Rows from block 5 of the encoder of a small image VAE, named by matrix and row number. Rows with one number belong to one channel. Each number is 128 + 24 x the weight over its row's rms, rounded and kept within 0 to 255. All counts start at 0. Numbers have three digits each.
After each channel's rows are labels from the 100 images, of 14976, where the channel reaches its highest value: "peak on" is the class under the peak. Only what is clearly more common there than usual is listed. The data: single toy objects rendered from many sides on busy backdrops. In brackets: how many of the 100.
# convs0: expand pointwise conv (encoder.blocks.5.convs.0.weight, 320x80x1x1), inputs 0-79
# convs1: depthwise 3x3 conv (encoder.blocks.5.convs.1.weight, 320x1x3x3), a 3x3 kernel
# convs2: project pointwise conv (encoder.blocks.5.convs.2.weight, 80x320x1x1, transposed), outputs 0-79

convs0.20:122117109131130070070122128131104183131109122153105125108178135131156122094164169115131095157082097142117117118142149140091122099112168118120109135098136069134144124100137131155132126106119160092094147138149103132150121107127117161117127131
convs1.20:127105129140145124177167146
convs2.20:112119154145155123139130104117108056122127142134170096164125142157114117133097094113111150094124138093115133108129108135143123111059106130195131115119143131111100116126107127081111123130123094136149148152133102147059140118121140104153116140
peak on: part in the second colour (26)

convs0.76:129098184133104137127139125131171075128166166112122136130119161162075126147126160065140111137104145100143091131145135137110125121140164144123091163146115129105130100122154139166148136114108161132091159100133142143146108147112115123178132123
convs1.76:130130128135199133130135132
convs2.76:144102120119167091132174186115147132118122109127170126138160139125134137182160082057132159169135137110148133122156123097130105136096094102119126153140101134116146081143126111097127138149132161085123132139142150127134111137128145103151134151
peak on: part in the main colour (44)

convs0.27:129154153137130138125077144145105146161126124135133130134127140100113106068124133188135146129117148113098117107081152137163129140120072089126122141126163141114080136135158143128136131146121101102094127136123111105155126112135085159175143069
convs1.27:139147145161155160150160139
convs2.27:133108119052127137116144123158138140130135115117114157132133117138125087146143149114114121138121122138116136094100147111071109115131148132108112135120114150143113115133137090121188206120116119141135152144134127166164125125136162137080060141
peak on: part in the main colour (49)

convs0.289:144155091135130133157134141138134117120132159145157142122161116093116116136150115171107135084091079104121107141114101053124131144112143193121093102131124134089116180129147123133126123107118145100135128146124162155136180110127100130152144112
convs1.289:129125130129148128122060121
convs2.289:139122112127168122154176136159138104120124125133145133155131128114106155138134152168111122080101071109157130207123121106090138139099138150110078114148151161102156177165158102124113141123140106137116162122137164138106118123142108133134124121
peak on: dark part (32)

convs0.246:126144175121106101074136113130132140127133155171140086076151148124094127174174158139143166106139109108131139129076140130122137147174116150130170122146129163156133125118145122141120124107121160096107151131063139133103140145138091132127121125
convs1.246:144147122149191126130138127
convs2.246:133136125114128129149135111113143113132116134110163145118145157153186178144147096120130142140083146090125131178137119122142142117135087164142077145125102131106120127115124110117117127143116206124123142139133134100117116148114201130175163147
peak on: part in the second colour (28)

convs0.65:128147117130145120159127175125139103128122097135098164135090142116149130091100144096145064107100107109145117142140138099112126096152086136191114090077130141084140124124167127159102126091123126127107129123163108132087116119129107153113125119
convs1.65:150138130176167128151142130
convs2.65:132108152120098145145125135125126128138101139093131092169167124193150132133170151158109114110154124136127119141137115131147136085100141134062118167181139121163127117095129119095134133185117140119115117117147150118163133178148145101152133122
peak on: part in the second colour (27)

convs0.311:135121107118176129117113097140097098111151115143119161122108095131114105111110116090082166135092132087083094157144165103105122178094146177123141098157096162116109132125141130111111119122102127130142098145140135142142161117098095143161104115
convs1.311:117141139101167141111089105
convs2.311:147099091106136167144151107124149144093174132097159134120173129128143162095119150103141148103110128141159108161115116109094178114135134092153107141128136173131164140127110112129127150172144129130136145084126129166136175132108099098107092148
peak on: dark part (39)

convs0.52:121090084133102149130149147140150123106131144182118123170182136122170136175114124152142133101075104108105068132125136087126124154131150152125087150103115118103127154143102116143136126095126153092151137102105137126116161095112139128143131097
convs1.52:136085129131173127140097141
convs2.52:144132125133181122130156168161087136118108131109144145119084109101061108160120157055125152147148111104135119132137123117092111137075167160131125109145140142120165160169150101110114135129140129114094158145129156142123122130147114133124121138
peak on: dark part (33)

convs0.304:128121124128100157136088091108187129132137118143096079169097091147153135136130098119146130140161124130106102156169124132133128145117122128162125111117163136095158132146155121177132103082121181123164106122159142150121128098117132107181125113
convs1.304:142172117096157139138101135
convs2.304:137149119123133100114131149144097145147101136123097110081164109128146115125133176142129160150145208129157119127134132110132110108094144136128131120089126141095109149147136104086118134148057094112101139105138121162122152139158095097093110131
peak on: part in the second colour (26)

convs0.126:114123102129142116198133113117137113122154120149148067119143086149142119154094097073146147094149115117130111135101111101118127153126143139104140159092162138118128096078177135147113114131116079138111154125111122135105103106108120148095121101
convs1.126:143126122190109109145124123
convs2.126:135137121138163120119115114136142085115137092134160118100097097098147104137115101122137124119106135091097128124127124159153130153158114124182135087075126141098141143166112125166151132138136154110101141123098141139088155118120144172057128166
peak on: part in the second colour (38)

convs0.273:115167121131182135153140175108111136142117125116121148177064138065098139101123134152133126129115117096147132146133124122111125103111141106126120156155148179123123173114121134118117089134151126132160120128076151120077106082127103130118137119
convs1.273:113121115128127116146192142
convs2.273:129078158108121101162161179189137113138094125127114111171087145153108099144111180151140139127128112130118130132113119098120137152138118110122113117117140131137142117141119103102178172132124125131131093151109162132100064133160109100125103115
peak on: part in the second colour (26)

convs0.248:134142127137171100176189127148132141120152133109032134126151145098127135154126121131129131191103095148147130146114157140157133152123082180123145124132130136127162129129131122119142129163113142158124128134139120120093099109124124158164119116
convs1.248:112114126067125137103142133
convs2.248:172131118088144149156127133138108135091130137148145145128171191163148133112119132100125140140151146126123159165134099092095158131137147115131149119130139110146125152130183093134159169115113172099119134144136120153132184139152094161141113164
peak on: dark part (47)

convs0.32:137121154139078144153142087128127138094147114132116124145156124129076112124168146100141122055115139157124144129130140125141126134114170143122145121121167113157153126136108127150121125158135103174097130146108125199170145139119119158097119176
convs1.32:113115119083158114119098105
convs2.32:131121097101147194156144107145150146106113109136141126091108136113161126122122125120090146148161122094141108137126106101071106105143140117147126102176070186135139128106117108082156155118112144130141147117156162134102112146114158106109119139
peak on: part in the second colour (31)

convs0.149:175074155064126129148140136118163107120139131104119072091153117164137133143148126088137139122142118127139134140129142102095095099154168114134120153099137153100120147150142088097112154131141177121131133115144103124177130177133113137111126136
convs1.149:133156121096168163134106133
convs2.149:090107114123125147140125152115143156172146132125165155155138122123139196088140080126121120134186151103125113118135157126119158127141112049120132141182125084102096115128115134114142134121147114126127134069121130100101114139139132131127142141
peak on: dark part (39)

convs0.183:130123149123145121121118082108138084132162106148165148120155087151130129121165099129141117162076131129133131114126114168135132115138156126220124095111141098100164153125131137147140124100111136099097109146134131126090145114104115092120120175
convs1.183:096088084138133143130139117
convs2.183:121106147126142115139132109116141100109149134109139140138094085149179141140104085104105150093165143123099110163125127117118146171120156127163109096157162166162124111175133141098143137134147105086130128175137121136075113133084143131147131095
peak on: part in the second colour (46)

convs0.109:126127146135102100102136162059153169136115138120128106134099153116135177129143164120121134133117149116172108184154082094158137149131121124116138125133111131136150142151106118075093104090139095125131102119072124142135118133098126123166125106
convs1.109:109150108142176128101113106
convs2.109:122127108114138138147132096057142115130099147108127172110156093155139206107130102137153109122115145153181120192185119132127116117131133134122117129122136114116142129114156112138106109149107141112105151126157127133125109125081143167109128154
peak on: part in the second colour (49); part in the main colour (43)

convs0.284:137113146124166182157109179135126125122142094132114172144146108135115137124134095126118145142155138174107129129158126123135122149165078134090082122074125139089136126117133125193124125150101179124134126108110134110152131159145103170119130136
convs1.284:110125141111093170139144160
convs2.284:128135095134164124142135170138180157134120129149109173103148106129132112181101136119120155116107079077106129101120150117137121143157146122089102114079088115130146069122107127137131129127107132122106180133118143105131107088128114100097136120
peak on: part in the second colour (25)

convs0.134:120110177129121128115137121136146105119115088152162086134134104123182119120181135115187113152089134130129137102089139132122137176172103133169152100163165101111121145099132121111134138157133117107107123127090111137079137126104132141135135161
convs1.134:175161157130159119132126124
convs2.134:128126085129135136148140220109119145119146140144103141103135163106128137103108156132138125170152133146128131114126112136130118136136153129087123171101082146153139120159145127104122115073111092118155104128119135133201133078123134117114126110
peak on: part in the main colour (44)

convs0.212:124094130130115088075134105113120078128155121126120093132138060135139131133121112122138124119069142155140125134128115102119129136104112135069127167137170166130139125141137128164121124140125138123170105131079081130071132122123151105128126166
convs1.212:120143152172136132163133160
convs2.212:129165115115125136111126153133112155120135131134123086127158096136165125170119172136117116158162121104147118119126120132152145155133117127162141091115095157120109124167090115108108125102134101109150142138127140139171097118140075217169120110
peak on: part in the second colour (30)